{
  "arch": "unet",
  "dataset": "short made-up English sentences, spoken by a formant synthesiser in many voices",
  "train_examples": 26041,
  "n_mels": 64,
  "hop_length": 160,
  "task": "enhancement",
  "blocks_per_level": 3,
  "attention": false,
  "init": "torch_default",
  "optimizer": "adamw",
  "eps": 1e-08,
  "steps": 23300
}
Rows from block 7 of a small spectrogram enhancement model, named by matrix and row number. Rows with one number belong to one channel. Each number is 128 + 32 x the weight over its row's rms, rounded and kept within 0 to 255. All counts start at 0. Numbers have three digits each. After the name is the row's rms in percent of the matrix's.
After each channel's rows are labels from the 100 clips, of 14976, where the channel reaches its highest value: "top examples" is what is common among them; "peak on" is the class under the peak. Only what is clearly more common there than usual is listed. The data: short made-up English sentences, spoken by a formant synthesiser in many voices.
# convs1: first pointwise conv (model.mid.1.convs.1.weight, 128x128x1x1), inputs 0-127
# convs3: second pointwise conv (model.mid.1.convs.3.weight, 128x128x1x1, transposed), outputs 0-127

convs1.87 087:126111115160113173139146151125103148138110071171152084158111119142119112150196101129023218149125125159143127141120173167138064124158144174147071107076148097141123181105112159139156100120190164132170114151121115110165132094169171106136120105118128110135149127113132150090133100164110128092141067097099178102132089124124099093051135103114224107126191133106165184131128137154170122133109
convs3.87 074:168084141074137121074132091141152109145099081139055125100106097146090060169167130081163086142115064171138117094118117151163108075142080157148086152143114151129080168144152130102187127112085118184142137123094180115127149080136140124113107104083153170152155142098158074184103140075138137152074120114090137075107063138142071091101068154151074140099119117132120166112079146125130166121127
top examples: thin (high-pass); white noise; clipping
peak on: silence

convs1.27 110:172121129131184116125136128120110138133113115066196140181126135126038136156223115136149205096121173158105134125112095145140121103111127140098086135121010098085097140103143141117108144115124113109101138169071106145159118124119117136134241102118100120118112139088131067155125108121126110119064134147097129157197175061113114120173153132122148148125146173149121109136169128115112120148102
convs3.27 117:102172124136082147151066107101082127110131124103099094157105140171113095087151147095110158123168173128096195108154125131125107104171075107133131088153157173056095079090135096127125190181124198112160127099110103156095061151160141087101158109145195110098099093186158168180162177104153076146135135153105121135083096128164090102094132097098148081096159090155131113110148124146138160168104
top examples: mains hum; clipping
peak on: silence

convs1.89 087:164143176139077179144110084103158148111119095156118100087135091112121135147137078133186120102148108068135234119105139180197112096157121149181099135110135069183144119151161091089145179096188120145129121170134161146148136124133180116135100124108105079115162127124122080156126130179125115133084113109093126238087121123107087112163139141121200127095111159121147110114148199135110116130132
convs3.89 077:163098147091161119097114120149132084143089062128135180029105110138111083174160159072159097195062087167130113080160105153166128088141166143140089152154142205158095176162086072106175111107108119172147089128109153112147174074180141103136126122069155157167126122126137092137113135071126105104134100129100128140146076147106098109091093141168096116108109175153138146130102149113155157141124
top examples: pink noise; clipping; rumble
peak on: silence

convs1.82 100:225076114094121092165143038096145170103142116132171107126113081092143136170096140135145141166172115143139175140140162133127158125095175149158092125163148111085072131174077080072076123123141120130124144084099117150104191116101109143147069117119145106141099117148096125178105164085100120088093088146146133108113134152133176144155103102149146119099164130097170143143070030115082127146167
convs3.82 108:131119134158088177134089139088127118104162153124155082138143152128160139092077105088151138106176114098114160164087138097179157103107120111184146168101128118097147104108137130163068138143074179085139157163093066107140072105126036156127135178134140076139113106083147095145109089173154143117070177083169115171154137074114187117122125100103089164124076099071104094138138085172079123119138
top examples: thin (high-pass)
peak on: silence

convs1.53 088:156129140151115170122151139107119127127130057093104130085095114135114084150182064143038178112143102138124255120129172209166118129144152150160086135116158054164109163154108186101131129120169130111123152159095159087121147066163159108172169080103109106138120119106139172126134106155152122135134120135131134084117127131108134129071098167138153131129174112147162161134102160147159152136114
convs3.53 072:180096134067120107136129086164151139134096115106099146074130120157091106159158116126130078175091076163143080075140152156129122111144089145149098100154118161111090192138097097123175087092129142224168125118153178085122160111157169113113112097130184164156155183109162097178154135122106083163127088163114136101067132138135109112128102140157029155146168133171118131121078105071154146151118
top examples: thin (high-pass); white noise; clipping
peak on: silence

convs1.120 094:156172149152121158137088106092053145107139081108111105107127166125125156133158067140134077108155126080121203122137158208185092118158121133156114136131114069148118140151143126216126103177186157133141120142158185126116105129136171115166097104131087208120170099126170136135151100101148156128128140099101130166065099083135088129136139118125227134113134142130175133046149137147135112121157
convs3.120 092:170091152089135131082125094124132119163103096150090139091132112166103079164141131013194072166080066160124120093156134138177151008135092136119100136135157176119101167147105128101184108093089142174115143145112171106148132101152115086118124138087146148169144125093126087185091129091125149129095108156109115085144070142152100089108092153180117144111141135094129147132101139133131173110134
top examples: thin (high-pass); pink noise; white noise; clipping
peak on: silence

convs1.124 110:110063174209142147138119110048109148146129093145164143074126077076135103137092064110128121114143109134095108119126190123130134102132149100161130104089112126089066027122136122136167201175086121165098082108087167072099116145129091146141024091151147100147155153131107156109135155124124164132095160132111141101098157087143118099114102144109125117129163108138125076116178102125092119105148
convs3.124 127:073165121161126117121086179068097091152136101128165101163109118142182134109134146127135159084120169095142146165103093096124078152136131096118141160122093139106145091102146112140098194179096125050170150088109061135128152134122141109155183116104141069086064064172148169112108098083121074092155194100166155168154099099118116163140147089088123088125098136111172113148173145155117080079124
top examples: mains hum; clipping
peak on: silence

convs1.25 107:145138121137158155176137095111145100113081102168103120111143107203132177197125142152101124135155125097099172142127120098129067042110117096118138132141122118156091117142102108139171113161107092103120123133154123147087122099150081119071127119039121130184133175116144160110105139085131117178095122154186115131133200107161138155148155145163134104136088130122109061091121107150210179076036
convs3.25 130:074128130148090149108075095103071180120160112141115155138205167091144120073155118154110095108094130118143158115153172109105069144043112057090151080065098139098143105123118142092115145111086123144124072156118197077126109187136218088126169122110136157084090121092131126137140114144088107162153120118123075124145122091145132069171140116137128138154192099114080093128119127137139098104146
top examples: clipping
peak on: silence

convs1.110 108:203216176148145145091177125143150076150106120153132195115028142153151152158140122143107098107108107149106152145140141121144132141187122149112204133116149112178133105119179072131112189114151115120138076148150108155134115089111099115112110129112084117159130078186146137163074098111087125137105152193143137110050180087116090123137082145095138131112160101094124123110170140098108181110094
convs3.110 114:123105098126116117093105112098102132094145117080104117142099070121121117127116125138110060123157109128166087124104136108105071104120095069107108143147084121103097141114199109113121152126102111142183106141136183132058109141112181155086130053109181160088088193110188126211125137114148070120072101130105153068073104092105080116074122114124075132091125138163110094134099165100182151153146
top examples: pink noise; clipping
peak on: silence

convs1.13 102:113141165203168154093150106185136110131133136116083144194182141134101123118157075125150118123120106123174132123177087135106175132108104110133114122133122136103097091084089127076145093069111106109134061145150179109161142159051135070173096156177150123125148066091123130123128137088155113149139161048127139132155104110127028142148145137134185177107101173090085089176118106148132130164113
convs3.13 085:125157086152093125156178138135179208142154228097137049171137139149141172117095080116140133107185151099147090151109198102109154095116101114133130147114130056116154103136146133167107120128172160130147194135183122160115099197079120132103102080145104096112130118129152173156142089175144113140157141118162148090129182156145154167119178092099078166166155118131128095165144079138112100130125
top examples: mains hum; clipping
peak on: silence

convs1.107 118:112134166116139147082115144131166141099071126101133129139136135088142191114153143123122106114086134107158157096083121125119064049080119049166110069148131116171112124152078143137104110166115082127143162117104139162034113121170091118056136112042102128063076138111120180155120162128133118128144097124146132138094120105154134195148125226173119104149112117144125129138152123142176177113128
convs3.107 137:087147115151066158109074112099109179096169106173109151135179136108150109082202110133108110102072128107111199162129143111098062158073117099117160099091104096092111117104151145082106128102076123150132157137108176057125178169096159112100150107099175155071111156127163098158098139147094082152143164088124129134137081082165107078133146104124087137150172113143063090143138106164099103090152
top examples: clipping
peak on: silence

convs1.51 115:161143182140159123045149125062126140166141124185118114104132132122068077139104095209150087124167221116125117109153133113115127067131112134174143136103175123136075115176153135090161155109119096115140097134041140146099108117083255153126136089135111106133140125147120104106149157114143131107065168122105135161112097111135150102114132146130123101093095087091138122131121120135096134110144
convs3.51 151:110168095134138137049091132114121139103147108191184173158159125209133096125151103170163138147162087137158173147147163113140153145182134086083139069124133161116094132098071192093170143130138159154127088140097152134156130116132149047138149114135182121103119096208131084128077162111166103070132108117117111094063076114135136104088128147120093129091149084148169135180147129145101118174144
top examples: /i/; sentence kind: request; "please"; thin (high-pass)
peak on: /i/

convs1.105 069:108127112143095119127111135123139108149104220133098146134152147116082099104118176123096113103133104121138107126099107124085231152122182129116086105133156186129192124164101120126135141138048082126136121142106111039109122084126130178151148155119113158137108139122123128079137143146073133120087115182113114167118127129150249156125121123122009106140128094150068148118110140119143137112103
convs3.105 084:105147113144090137168105146083110145132155140088164076147145154190150152106087094168081134090130178101113089156111156105102141143104070111110162094092131116129166109113076133165112084107174150098188147145189085096138106173101128077155177133170094080142101145139104176130151090160088071095173167155164091139109164114136131174141164086111063174175148118149166092149175107087157091121153
top examples: white noise; clipping
peak on: silence

convs1.94 094:133168118164171151165111099126124091126095131149078095093181075214127086217103106157112117126157145071119140127134071104100033098110089166101152117123114132184109101119152102120191116169090090121128191164151133150101103157132133146115135138095109125166161173102149152112147100120169126155110102153125118126155122143145155147115193120176122099146079103130124092102097155160197135084062
convs3.94 087:109152120151089138166137091157095190122178186108137118124195169095143151078105102151101139134166151109144144100142201107096099158048157064128146093079122102082161095126127106143107152137142159149128099144137166114127077191139194131162116104135138121098117108108121146111180122180097136191139116110135083081123193105088186103185182097123127146166171124139066120136129108094146099140171
top examples: "who"
peak on: silence

convs1.5 094:121075130120124155135127140166117123146125110090148134142181103113077149155172088130052154117134060180161206117142098243168123112137167149132046140088221128138142168168130109101141081129180092138149129145107136098124093051127157127155093147148098095135128114119114068128109116135152124128133156103142128094159139107116146154061130163154128123137089104070119108129060142139148154123142
convs3.5 072:107161109161123166144139157103110104124146149097108065168106107108161149107080112083113189070199178100117148158085118098104122111138128117120167164108175079118167070108177130165082191196130150059092183152136080169141072129070077146165144158139119095094113082136100151096152101121121126133105156094131119106129139114145131151095158096107161121118051127125167105135161157171077130098148
top examples: thin (high-pass); white noise
peak on: silence

convs1.48 082:116115192145139173113113132145118122069132083093106129133174134126086140153181065135081132070146067129157212123124110224212132125117140116147020138097222050171141174146109138105128130123147114128173136135137154089133115106123147128146074145146094099130129101108138103134123119134145115118093143089123116111145135107109151136085118168150125127133104132074108112108066178150146150107134
convs3.48 074:084145101166127161115123159121106100114177154117127082147114120056155145095106115142119175064194150092125164164065111098114083172113161098141163189103104060138158073105200139141080181185093109066096137143085087150113091114080074160137128131113104104085103108131104142108130130121149153116096156059134139136141132108098140144104146114083160110092060101110129104132144143186085110103135
top examples: thin (high-pass); white noise
peak on: silence

convs1.29 082:112152130099123143126134143102161146124020114116125095145133152133134113138130143134150131139086123156122093139029141117112027096137123091145150062129124149103122104136130129150112125159109123123109162121108152137121092141142135137098136157093140136215120167089167102156110178113132104108148123150151105128115142116090143157156126189142111044136166138186132151120139255087191151063129
convs3.29 076:172123134109185078106158159134162077150065113116135138124064095142112116183144182108169144160146124155147068107154083147158183084189157175108093162211148153117091158152135108140137137157160103120145157075170094199150193078146126139127102106151136127154140128148124146150127126090165133100126089167106187146123099161142097167110105138136166068095090181137186140127123152127158151132080
top examples: clipping
peak on: silence

convs1.49 104:134160099118138158120086102111138077145106121114042088091163076202140048174100115098109149124171169113104098160163078140110077177114116178126134091134121121132122113117178066114124198133115125123136159129120110208140113144159114167139155089077109084174151198130142087112156088155142161137095092141109116130150114115133142117095216098137121071100060135142098107124116132137143114111153
convs3.49 106:128148126136124117183123092185127166111157176113139154108176147082114133095083101165101149172157135127124134051138184122110120181093184059124139088091144159120139110126049075133112129128178148155114101124119143122122075153168152137173090142128153131143132097132110124074195149164112175171111085111136086090105197120066203109184163113118120140155146128173100157120104099102125104177161
top examples: "who"; clipping
peak on: silence

convs1.50 104:104102146112125186103109171131084128100127093075131131155183177134100138125186054144037188131155065135153188114151124221141115141125160123123057089105208094141136178157079153188118101118166137120145107122099137092117094087127146115170093134129099119153128112102150140124133109119118135108149132086127139094164136104114143138057123159163134131149115124061123149087076133154160146114170
convs3.50 104:074147118164128159145103169115090087133159127106171101123099129092167140098105128168083197090173188095108152145084099106107095204116183098135161171104143106154162075110172111158075183170124114063116122144129065149136110120103080152180151137118115085097096094163089176076133106118122101096142161072140124179123139105085147156132153106087148103119052124148135110134174144152101102112127
top examples: thin (high-pass); white noise
peak on: silence

convs1.41 113:129139141134114121086103156136124098151136152201204115079169158147115111192078129185127141160215214127115102100148092102118120109168114197120136139100164143155141160164101066081188063126131090119151102117129105169156105102122122103107136147166158140137075127169102129184148103101132174147171080168101132107145157101156067134145137120122168131116118075151131099116093166115070122152131
convs3.41 102:139113126117105141175142111141194215089128196135122105141164143100137142114126090129114129146092105113129071152154183109119142150086157160163142145115146105097121143143161130135076073096114146173134199137224163094109145147099142198092118129136152153105139178093190123116155092184095149167119112135128139146144163104152176126172152126126070162181167132130083087139090059145081131103090
top examples: /i/; sentence kind: request; "please"; "me"
peak on: /i/

convs1.117 068:103128118149102118125097132110127106142115217121100168134148158118083096088111175123089100077123097138135097133091097120106249139120190122120098110132161180129192124156100138126137146149061082146125119134104107018099114079135142169144130156123116145142100151119118128067132150135099127121096121186112117152110129121143227155115121122109052098144137105154058145119108135114154142090119
convs3.117 074:107154119146095143173099144090111140128156135084165078136149156165154142102094099181076144089126174108094105150107155110088134160115076113114175083090140126145166108114047131158115083106171126099179135146173083077149106155106115066169173149181097094144106154143103168110165118160082084089178159146158097156108160116140136166156165099107048170182139121156161104148174101090134089127142
top examples: white noise; clipping
peak on: silence

convs1.16 096:175133109155164081139125145095139153160139020073105017113125118129096137115100151130155130122137125118082111150121171124121117138136084150162119126145085130102126125113125140144169154165125117137150144112091153153128109133123141038171139121109074112122143172106130102156123116139175142199150159078122005108113132049165101124158157134133199123132138160101171101126158155127126161108162
convs3.16 103:118065165085136165099137094138124066110097059130024053146108129109105070120126145096129116126171132153068134144101121127161145087120047159093129108111147126191130140149119113124141130116102118143080140167149121136151106073111116078139136167149157149169178088085092149163182155085124156126085125171096098129110116117203097097124078173137145149125099121138140142072140169115121161150084
top examples: mains hum
peak on: silence

convs1.109 071:112123118149103118142118128103130108150115191097109181137131151111064104086113154115094121065133100145131115122098117133128243134128189136126069103131150158134192133176092125139142166144075081151108129142098115034104114079159152181160117154120110167129124168130103142083140135122096136135133142187121116113112144109139244156124133121115060101132143090131062143133097134105166120073104
convs3.109 066:154115135112162119092144108177134121120108123176117191117107107078112119156165157096176124178130078147160173106161101145168117133143186128148090162163117144115084146134195112103138180150086126163078106109057173172115156086149146190104089116070163162097152109143155087117095154093166168178086102113100159094144096135112136092116093158142204079074115134118081159117087149168122162123115
top examples: white noise; clipping
peak on: silence

convs1.58 084:106152107153132095131110081104105048144138183120113255116128164136079140084136139123136133102131105155157116116151097129142255116152190107123126123157118134117190143122154145164136110169095095130122145113093124048117119090139119140153138124135096096131104123118171100084099141128138151107125173149147120132137171118152133177103091122113103104147146121185133132115119132150157194094134
convs3.58 119:115157130133099141194128096141113165092144132091131112122185199114147122090121109200066166124152150113085130127102171115077104194116136126105184047092121138147164112108058136148106126122162106135134116118120127063166124142101150088162143149183122129127146135133099150080189157166054122172174127117133092124113167130130133124184173116108065140196158124185100125125147080094104090131136
top examples: white noise; clipping
peak on: silence

convs1.64 118:135141192148223115114126068099104126212116125144148120090129068112096061141107128196129091136170140138116112249161176137118125140150107130178116125126142108121079120153125128120173149153132107120148124157042129107097076098144205121139135122138085144125097128119188111127113150127161086096104136118138126161163143127129108086096113152101128109106096101141130150127181139110063095087167
convs3.64 141:127157115138168141080118138126111141131146114156208176113129133197143083153116112189168173104159068139182134105160144121141154157143182072110117108108104130185108139113120194137170118129142078132120065160135164173169107111165119114175123139089133119113110128149087077054075142088169156080135110099123112080101105157044167116142117146132119120085104100186139149166131152155093111184132
top examples: "please"
peak on: /i/

convs1.17 086:135102140122141124130120134097166146123036111109142071138137138125121129108139125151156152118096097147113109143045134134142075115132158058141117026152135125065112147126092111124103133140140123135099154069151129147170124114108143113139133164110125103194135181115149089124104186097134129137135128153110086124158122088020145151152121197120129058104158113158101131142137141015155156082136
convs3.17 080:091092148127077188127093076116091149132164105154125106142186157137131122087127089137102078102112108125100161136115180115133102137054066092130140099046106105143157116122129143114143104077076164148104084203140164054127063168100133072135166156110121132128134141092125111139124106157100125127128152119134050117119147095126138071148119145146091209158178069115062118120121109104108117123147
top examples: clipping
peak on: silence